From a checkpoint of a small contrastive image-text model: encoder widths [128, 224, 384, 672], text encoder activation swiglu.
Rows from block 8 of the image encoder, named by matrix and row number. Rows with one number belong to one channel. Each number is 500 + 50 x the weight over its row's rms, rounded and kept within 0 to 999. All counts start at 0. Numbers have three digits each. After the name is the row's rms in percent of the matrix's.
# convs1: grouped (4 groups) 3x3 conv (encoder.blocks.8.convs.1.weight, 192x48x3x3), inputs within the group 16-31, a 3x3 kernel for each
# convs2: expand pointwise conv (encoder.blocks.8.convs.2.weight, 384x192x1x1, transposed), outputs 128-255
convs1.128 087:489425446437526528491537443549522495511403546502453507427450508465485472498495489509431562476522499535449473597468539559482593549509521578580536472601493586471481397511425407490515494370517523506510558515512531555505480476614511488531515471520471438440423485518474453390553555456493478534547542404464479414470482425525454442569493424548462521631469493444406551519474489450399485482532498543510449481476474519472470491509581512469601
convs2.128 097:477414442488511527485515486535431473514460541451496486519478548461530558540554514557537442495556554489639592401416531490564473544537566534443532478458556492527523510440481433523498488473503495519461566447522484500466433460503515475470605476512514496411561483588533492449499506563468526578599391519473567412502549427511453430491466546364479520500522538596535523551447514502543469499497
convs1.129 122:520476529554410449492573645479493450477522534478484476526452492542472451534577493470541484510512549497476443479525540472494474475462469537460451524495492461576601466423521526378429393656659477480509446488517482440493459516506535475529453569485473453499501552499420480545533537539502514509430495441428385422569380394588668805516501514469471507481420526491577545559477504497438458498446502497504484476544509517565494463466532521555511
convs2.129 099:509468456520561491415464488418451500469484535487510481528468510512485483599597546491478478660481459607556530538465496522484493503489521551517516434498532449448601447556539736499427485495537514525458504523489459438490512505593499564448390535489471421495491484473453442561493575512498610544489520527485505458462489484506536643574459524498473534484490483494449455475519466438501498494524
convs1.130 087:519497474450430508533546507547460556420447478461590562487534440431545542500547530490494450548471483491472407494456482577594479469570508485463539628539620550438610481486534438529412452522473538430522602490502502472561600553609448513519494439482434373441463582491419526427410445409348441460406408411470467437478566515465419484589531529593490510476557434501535512487466455496519522466513454546524537496545466473528481511512590570565527
convs2.130 111:489411474598444546514552457456491509482528445557485396558459534462534537517452450496549487508583466507506523498559441433486491499569639544473419512512458460505461490465488556547481621477500540493422459466449543470473510566548518532525469521511483484542579528542508517518552490520593518525470436434481482398476528610504640421554551527498522504478487528480520446397611441488483625447507
convs1.131 088:455448553591421455475445503567450476520537521491509490452563565509450486600420468499481534507527538468442487438507560555478496493539542508615430454511490401486437445504464498560501429516459490498518601473514459450533477428552454539592583397489502559473455569522446620453476503382547591574440492489567370474573482435451487445430432590577579554498475506387562533436520529513489494474440485520493555519509480552397424433472516496576471
convs2.131 095:493445523456540457547468538513513426500528525535516576481519551537516537525441441451513529518434580479498493539554482526520584457544443518491536504541493421602577499447504565587558526504528508504592457548512529444422490467656465567493574490424492517506438545444455517451523483449503546560469469530545426374531493509475504513355498434476566569442476493472451468598588571487458471483538
convs1.132 080:370506467517472513411456472456480494477500518558437511360453458422593550495566639443561490488568445547478495507595588508471461578459529564511573439547503444503480480493561414590437404501451500549509567495574559488529515483537525475471494441453492493533554568494405547508409552517536567518425531567365411397492504500423444348496436504443497553511532466378477506502528525488443438444490512530581477470450529438439464458515589596570527
convs2.132 085:458578547475490477501513450501511484498546519555533503453505476446547502461516431399505639341555424536533497508561507475551482432569488558462596552490462453567442503471482399587537588491537540468425507577608554544482624448457464475547564527452545498474481516548473509521498460468564503530614505458586462533487473493428418451471525502541548499564521547517543526537421490394464472541437
convs1.133 102:474630484513458605581612515496527515421484555457492460504428563509585443539468509534492457485496415526494521533531491499504476517525497467485440434505429423493493635535461519404675617594582577489492543466471513447458518478499463429501447510566453524467542493566421579509466476473489477487514511496472633457474385774585691633509486536466528497560456512543513478464514432471403521551468460543451539493516493429491495492574506468470543
convs2.133 099:452612516425458440529533407560510516531566492527479455542521573602502502525589455555583504493542491451514500420487485555498550433537464417444538519501559567491490393489519605584436357439438477553458483459488436507516509433450619435556449564477468495488475486438461506491420531473538571511523596492466502477476444484555419546539475501481515475595539502518542457449549446632518518470362
convs1.134 082:513522440537458649503396540474497537465533422481483476559499431460506533512475448512496444561505496480520510561531497517421496479547427363580356482492449390467509583424542411485571488587628508486456494538506465514529484531493533656390522487452505418480482471513530483493485486553527464492512561461561500451438518547511494652529414528486508514537574399544427511595511460495472484570491555523544438430512507565491523513457562490499497
convs2.134 092:468540504421362424471440414499629486481500467516421445532575513527504544474563535518473476553439516405406505562565492476416447477549497516395473515518454592549524399471477498514400570530436498533556489462660473486594474348399553529502407482455483580492464567466545505527436508473545447550459508511497437525506523462523423513486494441512547486488502504490588530563440512524474534514517
convs1.135 096:525414353436583567558489432505553461566551529516530521453522423536518490388513605486496508537461426439472530620442492470504478474467444522570535497512489601495516639479482529429476665460313552430560570451497517457445503548518518462532494512507491397400415600521457469468385546451516452505426396512499558543509596497553583471542469528580516467526494492615471540550522459533481526522526510529558487523499433454441445464468440509539541
convs2.135 111:494636531481471548492567449491535557496530464499621507436554501486386480482443553402476446519516495446517544543491474487565486565500476565520573469542499470549470476500473409543499596496503546519382525533639555505418401459540422496432520552484504579534515467517550525484540575566464607468461500415505474496526548531463507545489549493432556585494520562454582467583530495535384504402333
convs1.136 094:521513496512505439427483455524538500483439446467468455451523556535506382511473545511499504488470543468443518554460460444445609538580636530507654512535489579462505548477540520479541520474594527563437466506534524526555519458531484497529411496487400500533481429711413664648580454389541533552502502469598413529444467384459486514467509493493543458485550520421548481491499472479573433507559487514516533549478399497466521485512497548557495
convs2.136 094:513484485378508452523483462558442561510490461480491471542527460473521424529503366421441484435620518594524494430498493492513510534496520524540510550546494473520510442501470482540480596646489502548535437512423424419538429470489485581512504525407582525518501553528509541441472554534497463583493500490534435449510488528572547479629529544535575402459496445485456524459523503482439493514477
convs1.137 089:442474375495485508502496563530470443436469457514467552483489445452506498478504524511496494478613505511561481379594497548443477538571514555399483555446440510383517404472505474536497476459448475566492448527475469489515504601519484505514611502472615499559650442490518543509500481476514509523470517444496480450436645581542462405538505493476520532445671502577575466527580566504479505553522409482531545476469450482465506454516473548543579
convs2.137 099:511507597531486422507495398564543564495573459563527479393512466498524543481519555616616425457457583461541428554484488471536508537635601422459511570528424546487491519485584487439481535542462563511575534526578475495515452485439543544534561478466492496490592434493467512510468494487487539447541566382546483484453548546604486422424511402533539411544514568464548444555573506633542454517419
convs1.138 134:492503520506406657530613660519470491499452585519611501531486520485505500486440463526502489494515522496470488523536475475468500491457523491504581495525377475428435504467515432449468508471525522503486485497500506490502507512495487464503501493486509492441446475570515474552498521522483546430511451418586427493388337763545703628541482502502557453475490473496465547508514467464490501505517463485452521495530548525493491512537433485500475
convs2.138 115:458693534425511467537548472451569487516467495473503460460533479526540510459489424482474503402500419401499536495505520489540499488532521474518509469511517483434490477517618474470577476539525455448461465531492519482486485479541572480459529464539471533502520439475467490510475502498453531508436472426513509362457468529581545450482504452526406487478454630533516485445504452568515478470528
convs1.139 091:508526540456553461413438405504559516514522593504507468488520458507579491572608541526402448541556439538512536533493402483506475570433520509535489458526547462516384476405495394560507427542531456453480442494500483478524481456513517530473451514514516564615538432539461541514499430557473496433525445432467515492524493427558595369583484429477515481511424458584489497458500458577480488441584518477531503476541507499440467577464406437460478
convs2.139 102:517500462483436534497503500523553523529475511538523561520415577663484483503441513578429550452462535563479473488476502408447510476461478443458499553393483482492553533470464567460435410487507468495642486431432495573509457455482495468584480565474491598562572511568517609518472470441532485504476505473541509464534480488512571538587508412537459514498436542504480516470508459502465488522510
convs1.140 091:533505521571506492514431509513529530487551398471433440504406492414443470482553538473469484475477545500484516474536467446621564495454521573513566550468461628414498701574589591384579679476546524477486479502516499476497530515459475453518483449478396447531508564469563500501517509522438550497516520549593601672551388499638537535483447526510496564437534565485505519479538566477546540486452566504515455516498494545494565478501435504530508
convs2.140 108:509537443467544438463566485477488523472464490510492522487590549476602517515584498426557535355504475447454561518523523493460535423596531610506569469546571446517509541408426469457473429573491449474365553519567528508496502504395587422500440554487508529555575544547467525518494575561471613558466591562465462541454541448515510418570548516487608468444476444551516641547516551506485463483545
convs1.141 090:543572526574490504480545506457564504473489502499510518538541492452478529548522559490516528501398496502537511503477496532540518473454475392440439484668455471483544416456479534572500502469421511531490525518512539490491436487414468507473472478529487530513447466536394493588581555447600539563572607547380551412521547467488467433532498493445518535531500532500492504434502455477461550448440468484387491502477569519593495533525587464469597
convs2.141 100:550484551445556465516526492467479495540538530538535541507522615590511457548487534524477499444521521460508533612496562579476490478392515543528557628503574473475469543457490504489446464475462528483543506525525600564615490442518522500498570447506541548488489591540494534508451456521511463545451468513559525537523476464492475402498503541539498469441466443461464619476472488571549580569480
convs1.142 083:573473505489463494438495458488527462528477512472555454572465575540382532498474462471545480559464533495651508555480526497578479594544542427452441301570395417541423474543440447569501396519586424534511528503504585450502416491506501487536519538483504524485469434538434474491435496463604577570636562531445540459506519432479521361445487547544453536487504602423476447453401568515463484517459461504446420451514521548544508585561528414478455
convs2.142 091:383522474517506533437562483431533478492584476514535473638539576557486512517534544315516557406518500425472558510537525548533515468443400515484410498579499481564510550515542512524434484462458593481493527551439508488508547438541415550584508521468503460441517604523523472495481460496530612498542486567536391520589540421495454536381561573499493521503412577456551523565494485573487553525458
convs1.143 097:447505447537526512474420447499495478507558514488517480509517396553520603472438503526521525544511549524413515555486469499535540553399497543533351393506526569437517424561598334493466524551501559474470511555511612491438429543505534462528463472498417547478451423461488534393413502510467461475546441486527436512494436476470458541606477470435549539541472513429480594500531562448483527523537468532450472522469547508498421543542523475518486
convs2.143 104:491507607464534526435512485494614521433494483397438488481468474515522482516496488423549569556549479574527580476500458586454514467504404551478502479563511483509621517516512484446478561524486480462480474561498485440453440517455571530389351407458525476528437426559535478385469471457523514555535574496503497496526507458451494467531471508542551541506477509508549579654527559583566546466463
convs1.144 142:493560505543532395464468475472503561561489421521503434500480502522538477495487482485503530467474524462515502515499547523556406525432465505503490542535410489453495457462480475397600439548561482441416415394616495648571522532523507535514524478436487410496469509549460567528495523556538553455482453440521521503477469512456497520506463526494459479489532545469518475492521496490505525499472493422483551532518448498464489466545524451535480
convs2.144 115:531410487562497510561511528472639469461456489515502483468515428549468560631518475468485492455496634487606543508485528496426503518401428576479495432540486501482453472493494545547576463482512542484494528503548484510476542561544462479479531559492501499547522565470583385487487498475450443433480514565452509563429493465495505481421551555526527528448598422437557573424544570518559482553492
convs1.145 097:573534439505537497506595477483583405542440622482604584549497454503546440544440417438384487453506526469549514467506458573531492567511535563497538496520443518495518482498445423501486464430495413380405452538498454477461438526450504436506488505516513579472484483512472484493483567498510516503500559457368515467501554504541480439570550530580492545582514678389492498494470562461581526571525538587397497600549453484562567501514504538493476
convs2.145 097:497454539560439543606480514509506492510516559482521502487524461586476434510530497546614578459478460501444431511451511541447433511501508515556483574476464554438523477493528595578458427611521536564511517527506467463496425464496542579578487506433522461516489450487495548470468386572529522467575423475564543456460460444562443580607504512504521473531453561525427446512500527492430529433423
convs1.146 089:545535573441555558477509545505448444511407517433473535449532494509446476501515481524568455389427565536469485461531466526416405583478456413490490466564517482476530528525507494475478418533517421611434594671624449499610556534539405496520526460447470532495504560565498522523458442486575567490455569524554445452533519507542488470505473566553409404500498502509503481474470541452489466434439587478503509496452444489472568432468491482564428
convs2.146 097:397386465551485505483483476484445555475474564547543474447478509528541475499506549456433542497450518436485490512579507525404466449519473506431558368506491505446543533490568455386520572503501440533594480464420506488485524444505527478453405516501469575422570447557482503478526571446551547544432475472460506574467402535465638586481522497545463526501505514423453544516480603478530500476563
convs1.147 099:495479538502417506545475520527550584473460664500511435518530392420472561566522584479476510560489542508513569598617596516533577492548452487420437507423453494549491488509506498557509465596495433459460427462465403450396556524495497557568557501579514479427511463542496564525493473470516460472458474427478458498567524500459497490553488536552473481569520502538547496483433472483461470481504576571466450463460516545469538610463464503515486
convs2.147 092:460567404509466477477511523405612473493533424502545465535419562545510383524503595547446525551459558514499494440471490538482437436477515589514564563554447490503544532524500531509418423383455514516401425520508480503509470541514521575523621528538499416412471540485557414506379500459522432420598508482532513528521499468626532571508503518449563483561556497520487512515496514437605595485473
convs1.148 101:496499519515506510605447496597639553613495480530436510507529455446518502470607502451453374505501479467487531550538535600498567513524506538491546489443513544490524535477486433567465446491366386456376475500421487478472523536563551489530476553561477462435446494528434460434474504516502485517482475509482504454445505546532494541458501497495508436551446507507521427476482503483480517537502562553445509533468531512508510474489470497518485
convs2.148 093:415574517464458532505553499525363485511429444510433468501460647468443535491583555443552550541494534572529566471526479480481469532499515534411461487504492529481531487527499507446530552482510479485560575458465409419423523418441476593512559562572557539504530527534427438473541571454541405524475536409524532536554515500618408502599529490512475431590466614628423538467458494447518579444497
convs1.149 092:497482528484449592468585546513540618538458497505480534512479553619532519529503482454467497614480603475663462484461492510551513540568472404475520508466477501480541539519502573486516487451523497548463572458461600467471485518514543514548575521516415544369549435482552473435484474486497516450510442416511471445531535519514547424517484501413439454416558481539478527423457571517505500497477577501486451568407461540469482478473568447513534
convs2.149 092:369422446450441452525525516459460543605479489431542534517489530510501477511439538476484523548608475529510535438418534464521514489550591421641444458541526585500613581480588523547575373505491467456588450518439498480452568480464564498488573507492456519520513458455514450500566539418437515529456538467578516536550527456481531568522515576454474472456548617561546528478513505554580452469545
convs1.150 116:497490533503546479499487537461529482431561447562510495493514482456499483479499533540530464506517462644380489490434415440572543467538496548523483579459473544502461538549572469545454526547504528547537590582475498493527493458509554468580451506458450492550522523466457516495501482565566474512554483504514482491513505434436551476582472489464486488489480535456509447517515506510459508477554491532379561548635548519540561498469520490459472
convs2.150 098:508522473457543573495512515519367512511465575433495492483451424530466449532441509420424405431450483579463485577532516525571513498494439514480477502538588421567490487476477447487505574565561422482524520535555526688515458553551545430471508527563510454441635426515535570523497533506503507583449509506483456495481510562525498480495514570478455487460560560476511568536460451524568475641610
convs1.151 094:516495509524490505469537536382521485623464484648586481466481526522488408485467482624544532539465582605542461402464452482544515449477491486552469502486522578532494523582508463517481445522443619527445478477517541517510452632469435521425459491543527508521451479485471495480485513578481599424447572510505441443484512638426514478371453576515551491419500485537465578512448499462522484438473505614466514550577432462440531509470499417541463
convs2.151 093:516369537574515564582549446519415577444572549542556471461544456554477481503562482433579551409512322485576559452496483503573538553396499541577545450540539545486560585559538409537456526435520545593489431616504478444499597543495617548458443508566553458485438475466503494512465485507499565514512467522535556485520539575601485485493464511539475458488541462495539454405541483521542439470469
convs1.152 097:507441503597517533518508520327471549493476524457440521492501500446462515514432462415436528388487487476592429439545587409473511494419501491501538515552456524446516457536490508583394454455414522586462438539390558514327443436515442452477463384497502570514509549529492534474502452471473445533505518540462518479542460488467587464469593526578479470519436443421538528455494511511498416469439581555509444445523579497493548557461521518544560
convs2.152 089:543402503582526498495486532483429563531449530539506512568613457468494451538446521525439495515519521466465532451424464433524441412465507564565499510538540467563473571570524466529511500505514479547547454519555552430352437537546539587465543443519473497507510407514502416424529522465503506516458582475465508508518447543463604556520506495531446551474532477443634492440412454396589471597565
convs1.153 104:578472537561498553527546538483445455429479596461620448486548452517480434416438547494426540546340493436465469510572499505484479457505454448488479491543524570540459464492503560454439501467508427482437530410546451482484593534416499570436536456431502567506470540456522482549508499426526452529495502503588527454491486472468500497465484468445585504526522569505455578577522470535540438452502492474410675488541536472477480489445553545544520
convs2.153 115:488488611522493538499480471556490535487459516525509533487524443583510512467478416445473472446475482429538421538494561492559512537581498514494505423440500442485519445538471466469489390502434493456415502421393438464441484526489542473480450504462507477441473442414492434638543415453496528508426447518598514446513510511482489558530427537506473569541447526524483539481505496466470492461538
convs1.154 108:541551522539523525524507472465574468435537617420510504511499499452448503502514457465595468494456524468546507535525460464467500470545483528489528454523498566526520450521462511522504471499498438484505509524530432430463558506411568531460493526476573489447549408485491498462511478510487457473478522486478525529516400437488513532457489557477462484567476503497518477498495558456480604507465445551529585518492495449544533489499481458458485
convs2.154 098:497543578462503493457428554452475493488640577479562471499506506453574513455435549553475504560529513508432500488626506497535496447472537517564515475673457548505471550559497543552564549522463509456488547500507499680526437534517394498466599554581470568554533510526447413481534500493490449440524478530473521540531451465451428490503527520474425537469524563645451499530588528540492492622543
convs1.155 089:571472461496498477541499478485469452653433480590499439540505548482512545524390583529461539480423514528445528471559613486513542476448462565528484512550490488520494518552469551587556482468483559516445535571480585434389451439551419491494399490542442493410506548453526513471441430473430615596445633373484552549490492505469492456489502626523519567527502524491485533483508475462479527470537492526427407421554622517550587610481436525519537
convs2.155 093:500414463528516470503593472615501418492562547464501484342512530532470561562477442522518550435449493397495517513444459508598514548523556516504444562514513613557513466531519455428563616475609535473471467502547518531508505576391482511512478475513547512441532550485482500542546504510527440499489531508562476519478505454517466425527483479427497574571492476422509476527489409517416488454519
convs1.156 092:494455532554444449519523439480461515396484564447446369523507448481583610450432488525486466438468561514428492561421457526479479531440403530561505501478464502512516419440418423500534431424567507557467469534684427330637480486418472608449474363677501442453473528528418449457478469506536514516488530522506541517546475521532506495532507487549422477569541580533512559473468488554478523406458509521529532447454468478512526497495465564456522
convs2.156 096:438640522437543466447421455439472548489476518481466457507493485516457407530490600418447523543540458584479486554538550468505575577514396466442410574531485538483526439393564514549456547424487516550594554486516560582462457523438420554508450540396513525443489446445492473570574474415539412497460489504493464504448616497546502622468462421472518446422532648503425420430565539512457473460506
convs1.157 092:499494476629441468591541483447540517506478495498456379505442477453558485486491508513517452636494529493391416444541550552476522520451470494535467531522472480537501624509463492456467512556459562655529686573465483417473556450441476392511409512467543517542452470527496508462526541524549516501437495497446470582500459523440460540492446467535587452523657510527509564504461471490451567565457545517441555423505570522506571504477421564398516
convs2.157 097:482491420498465509493544536462503450467551555465501458511560537442581547464453533422478494522556437582462500381447552489501536552543473504561503495558484417497439440553474421466554463433474578502390466505539521489542473595476541498478502483466529549475486434465568616539579509534443580443507420437528504499543483503451556499507477490429496541537528464613536508555470462476430458457497
convs1.158 128:522505478478505457551469500552533515570442405485483510516513499525490424493441494484501524551463533490529457470509517517502460508483530456539495490513522507488545553505476475560511535456423499514439526522463511472507496526484450500559416534524467509525478524500436571478453482494484522447499461518467495533473471479487483507508498519511546477529456481501528523477469481489495422516500510482483535399620539524469511528501470515447524
convs2.158 112:465459514487462472530427485407554531448510541515503470450591530564559422375473470473520508560459508357433463448517445491551529471501561427514434477555484507435479435508540439556458547507480449540542481473546458515465529496564497498499626501541468539558504455514438438478518487473551465514554571496443476477536523443349484530492466487569518465548463532538476527483607516530483499759441
convs1.159 130:511492483513499525483475490523489485491494556548565529498511509535498423539452444524546513441475490511469442478500516538483544470505518465489493505485480498503483479472496481475536554517530479509491540408466564472469497405553437441611435617594496458490489492526477456497550461376390415803400725668498498541515489491511499407489544528513520433439424485492512494478501471523428495539511537418441469493483485547514475535542389412401453
convs2.159 108:510492483520522554565519523509464511425563483543494540538472524495516502448521496505513549507551482479442470604447508491533486565483503466534480517555488470500441450479482472497522560701522487495468481502478463448440535570381461518508478477513471499517503699474494501519534423505469567562522509464462470548527478535496530563425477535450648500513510473434498518466515639518582512503444
convs1.160 099:489436520507523480488479502528510507425518443469500363520531517517470536530524499469487507480573732441518369571496465475494533452503443464516505526555506524494534534497452473520615410447531456543539465516660475427442517471465515450576477402428577435519457501510493506444607470534439594632513446361526431470539548505497485476534432467575514440521562519412469506530550452504455566487475517496552435551501504477504453512502411506536658
convs2.160 101:508594475601542562527544552490447477460450513501482470582543436494467459508554485435485467547410478545455483416594543618493541569471530484482537433517478526468557523543397523538569504513533484541384501519580570430494401476497514498521460471443469489504504472539504577576445520606490495480571519499520534541503511547457493421438471465502495539479499571466602470548498584498582515517516
convs1.161 132:511478481502499510496565547426525500608508441423490564513463546440478480525464454480434446504421539446543449527495557548491481494477476490478504529540520472583466463459498465534477532485535451299517337458844512810752529513465424596500459397493520479491467475640515586597450464454483553580493549511545521529508452466499533482518565502564484387497509429483484480464454525533567530520492509505484444459519486500525497501478459463480481
convs2.161 109:529502488512527489502530466542564494504469481494482500483512508474445469501510622493427457418449521686444452522522511482446472514440573479494461464474474519443502556458570538437520533544451513482534489493509493546415570624501480453486389496432491428475499461533532469475518455456534468460444546440531472658508441483478549444570491470609507476529514537546532434478406468549430505470509
convs1.162 095:455450490470518539499501539493473423482495572526543541542540468535477560525459479658466478505579590459564499520494507475523498551528513506514480522488462476522499452491446574550469513438457447560514637443486450433480493524525491507526457525470515482418484495615480511483456478441522506472448450425528515502496472432503490530462441476517551470478481442513489472473509476504552542486496513577442406594518562478527454520527500528454480
convs2.162 090:515609502517545405477445621430570504468483517467437536407465428494543478516487627506468507487570495551532525532381625507446428504475465493570474496615497512606534511374455419560520517467598551493372546555482578467524499567571558479487594470593556499609531485486496421427482562445420442448602470482537465533507556590525624462539465524448445478491490519608510571443517492444522486537426
convs1.163 100:498515467500584538528458477438481437543580513449444503533481543456485550449622499479456472471454453499429518444467447515465436528525491532489545461520550543458459459544522526414511574385530618533520400507441456572467434520488544457425452493561576505483499397524545478543509526449468524500509518522480420426516441550541505498403440406466670531522425432518487513421474492467445466465492514519435504533562487466494476545565539491479509
convs2.163 101:583575547551493475504481565512528440492471548406544429479443535471470476536521535449507582474595535509478506545527562547590584553526534593568492441446458516414506512537460491498445564516446474498585556498450542524433530480506498515509466458490511564582542500520546425573509528552492461503514531545440482525474609519401579430557475477532470478625516420495528480372536477523614533559496
convs1.164 106:542465511492515493556529505534521503500459486503510574516460551482499439500420448540504617521587553510516510443497489376532513529528475497527499507577482480443486505543560498376534539540534542528497421372415492465414460572559495446522550416516505519543492490495470504527496579508548442543609395590480562478505524434462479482447411526477619506496624411505462563505556464480493476537500409491417493442435395470506510449512454444529505
convs2.164 098:469525456520451522526475504500571430491443545514542495467428458519509519510478414502560428465443445521540527514487545541532436493594551572519527511459497474431561477516492592600488540572474468463540458483428524479587511510504498520580525499489449430483632553472547524498411567550537544531602505507498495399494529456501493500436512497459575439525523628567496496506465479511485533502427
convs1.165 105:534474478459410492515460469392481516559543517489479509474430479479512489529415493356496453467532590450560541542485499542614480592422464536519482461493447487490495508484441492414582450563560475563502512447381415463381490478535491474511520562435475572520502485550542519552462436524455539464462526479427519559558562487459501468593489609503427489576536629613460547488492496513485564507539523458514551495462551468517463474461560541469531
convs2.165 100:477419475483472425512476408655553511469447457429494487516523496623484450517449510474476530576532462480494497477532567476494535498441458499432513561492485456481480489446418447534582511499487451445432496556520403499467459536474501435530536530502439512407507567588546440490417583482469547463425403548432498449495485413492456491536563487445545493486511503601486559476495660523489516564390
convs1.166 097:495501454466464554560527478522549583496458577436672512526576583476553522499660612488537578464625427536593541503483583496500594521519541504451466517484482511492530540484536471524492528518426515480419538548455524448428495560491423553491517536673515577477533465487466559463434536491545476531484537486523514501475509435439473462476507482411496486484458451520526432547459499477521549492524561432485553483538589524531521480509514570460469
convs2.166 100:506453473521566437532542522541588572540516531460544438487489571438458454598438451464488463403457512575542541493503451458531435498567470493536568632459552495562469437482495418533508536553516481500446469570600529464501491532568419479533565434562476570513445498469452432515474543516534439519524534447511515465536450521558483653436484470475598509465442436582518430446435525447482473460504
convs1.167 099:522517468474490456503505507493485568412617544548486533536489467479491434454425410541520530541517485514574496486503460501536525523486533430476513477495494497452483485507471527538538520411478421500495520495495505383471484591488520500478442568441529500499572512461447477496473438489491454545465501513525434471462477477502517488490467543506507583493555587549555564500464480573494478543588434467532635527666712491482447459471601482601707
convs2.167 092:414460531506530466487455505485543521474480575507520478468567533545548496454385528539595529570534426558427467492479476465437513475522513555489506523529466393538487584482449530464608526551431526426478531558465517472560518506595496479399455501473503429508502488476500540524484491504486563469563434479479318480472581491465525378417501497485479543497507464518546491501478576446453469513498
convs1.168 112:477515492487520474547544499531525537421563570491491517558456457439481537465509467445512484420559528512619517546467549462534511527495481479520456436501493480534484487452465514421492367492510431582513598531719432692670529470381501507544483524548511458461502524615439479503455487501518477505554515460615405617466525442481463401512472551519475439525466506531506547518452491532475529482530489520463394493394457521528579519492449492474472
convs2.168 100:577529532412485473445537479482556498498544550513545404517425502493453455464508588500412537519543488600525572462510437475483442483487450585321503486445494484453548447495467544509447492472503550454486467515481580509471475484465488482548545538522582523492546566583480515495467538474459577485451514445471504437540497440498548440548460578570497386477527548540496403534533526415565546522395
convs1.169 098:517496482546528488520454462443600472494512528473512498487556473458507570532588552465370386526543490466574547463488544558490637569515511520476482559496513533467467444446422470545480528482516473471368467569472416534447470496472576376565559484612501537466462462458454468523446500505532507497447479483445554494509506428508524451447526425470542565510576578465492552486548490484498532470504512543539448531522433454515512471481520515552515
convs2.169 093:466601603521490470468488480496573527577580440507537487510505570427516491619444507552514592450580435495494484554520559473430479538403484499468534452558449530475520387477498525600471586438529492527501490409472518509584414514416470563648511466480482589590416481511470484449432474431518478511520501428546536539497469513531478593448486375495483484572518523501558567429565518570457569554587
convs1.170 098:477528471545562545510394532564385480485539511615502502489504465452547464455621581521469534484425452394569501505416474559491510465504505491524480535544538427457519484491506504492460482479440493466529473649384481565504455439610520463454484591487436455506523533368505552476472479459600550548463551524494515429490539540522361430537531503523485531533417474477526553481427490489504514539527505472492530583458513570571499484502512528448497
convs2.170 096:571598508484467527512534464590479520512578494524542491433494549516493441543436471563476530480474495402511522443550452517619529482538511489578500436575541496480553460451521566512519528423562424474411511547505478489465497584505491501479505451459530511479509333526453496439479425479518510546505471481539517488490531459501462377524565499470436417595482567514519463467562486553438490443514
convs1.171 098:506562572505499574443530514491523504410592517422376543482452446454470517533529487431554513423402435529431607554488414557453563508557593495531504480519531506567555514462474433538551486473487497579384649422464468507518580423448485484427493468451489521532494488425444533519488533512569479512500570512484407498546432484571579529489470472437496461421529468481567480548530535553502459470437489522560579453475406524468520542512473491479541
convs2.171 093:509569584514538468533627462499603553487565501483516457458522496467529552421503561449520467481538421539533477483579498504480563567509553535450534451473502529508520402548507473549503556470589493549526504573482482525493521553497522488488488505511492476543490552441460546484502561542496601520495599592439522487538479546429491366505580518605522593510506540479461471505442507486503526461594
convs1.172 095:551500539462463571519517504420499629476503502448453494495511521564457411584483448447419414399523505539573603510487569654487562523574539482538503511438546509516475522476456378468448451436447439419464537456463415551439526541360499498468574545501531550447559452511431455487546546523476425468503489452365513434541543531471500501473507516471494572480555575541486436509453555475511587464515461472407475415488436449568523467569488383452501
convs2.172 093:499537666557488513483458518551528473532508506521488401523473565514466517482602441447475483498534372457468582471488521474537521470528572536521482539461483555474535482479565406441459402514517504557380495415560524473489554428543473541545510482608431518521458467472521521562478436472491504508542506418502461430410471434600494589419534534430554416643533541522522456570487537464493482397525
convs1.173 115:535517575453523508462424450573515556443501574508431469505530470554592464509461513475571562464487431499477478453519500502538544490473509492536474467502489509559493512500511487423479504525451445474467534470521445487499470544447486458492549547542440428444505498526534505576496531505545471545532438472535547430496453496494524495518519496493504557476514485515516499453496503456496435465485464463420499526472507541463455500507485532508444
convs2.173 102:467408475396533472503455569494556533552538546429542529488498517474528469407519453521476517418487462382562523550471510527554604599423505519567416565560528497474525471524541509476506426500507463471525522489502461534448467538504411454400674447663430554470559533480536507429520473438503527504500533494465530530484534436425482476479487524444488417482451455477534504481587468516566460656484
convs1.174 096:452509442465526555507491475482521447516614538473505552469484538486520464426495467590289491549484569568494479420442525539512501461505547527526531559515480530451447451490487422462497448506506513417472436576430413466471449467476506545539444418439480514501558459467475502463500529363554482496521497474452457533480486515538488491444487457518472503435448532523543486494500487477499475546556536537496553601521514520548442544517508472475485
convs2.174 107:460402465607511509464542539429480454458462487613428592440448504410435463571514515506479504415468502521509591524507435467434453526496460475513445506495504463475491522509384443494552481496491541554506509531425492445545429511569588501536544409471533524563395435485533592509483506463574510519558502428464520528437433592566740486500487541460391453465439501555475461532521501460455456489553
convs1.175 096:508506570499499483458464520593482503508638368515392400487491451503494467515541466430470474476377491665419541594470401531486517465445528496541574535493548507494545458407515491431460446559536497445429500434491532501414566465506546516509530493471533529476538499467500536533537553481519518450481445389460453456465475446546506566452488528526515521465552501528538564571479498582487501608422529573472408609585487476572530509509511508442476
convs2.175 088:515492530540508450472407485487478510517534446483486551484566483616494505484446437548453520398539462424471463540577502486464538548502452522496477402494501498467587547424531505462505447524549515516395479413477466507500440540511552482597507505576507498453463477467426448507410423521454484556462560480481512477448486442520554468544510491509422547523546547455551612576497555414527475659534
convs1.176 090:512538484486508515445492561572440450502550609422478496491523475495500461579480400413434493366560436562469556549441471519517499550641497486573542495479516561450489463429457489524546560592500421527411445569459439515445493474492491497419542503497514441465454561520440483449434582442534516515549450526464475507531454474602537419413409526580558530484473569470457540523515417519491503507500511596496409445535537488534532544468549406425522
convs2.176 094:552543523460471424524539450481498436449494554508514476587476483541426461494479548504459458484463570504525489518495496505502540528430432498509532553560490496529486627425484603536457620497502488581523484511509451520566474496505491517544480514456492586488487474547554573516516431488529586527488520487472528545581547493511568491479530444545494487550445400499565486404529599541470541484413
convs1.177 101:459507470462441490465488479475524471492571502565502495500543528494477614570554454508478471529451494491526540538444503408546508483530500465449509499526509492519480430439467509544486467552506497488441473447639525677548587512587577491477541524478497447456520534495482515434531513466539476515514515538474456395455494423500439519453508492481519461443455474502487430549487541464432447432589469640461515626501455426499541464528531486470521
convs2.177 100:536620546549443538476509570447455457438501525536400507554454493504538505460473634343414563582544496516494501482478524459481561509334539587372436466460489553572480540560490586429504632445509500467440522498545467502556517544450566499576506572587496480567525411456461417531429516430522537438554550446548535488450549561584622481567471568553429487521582559494434517470630522477506547554373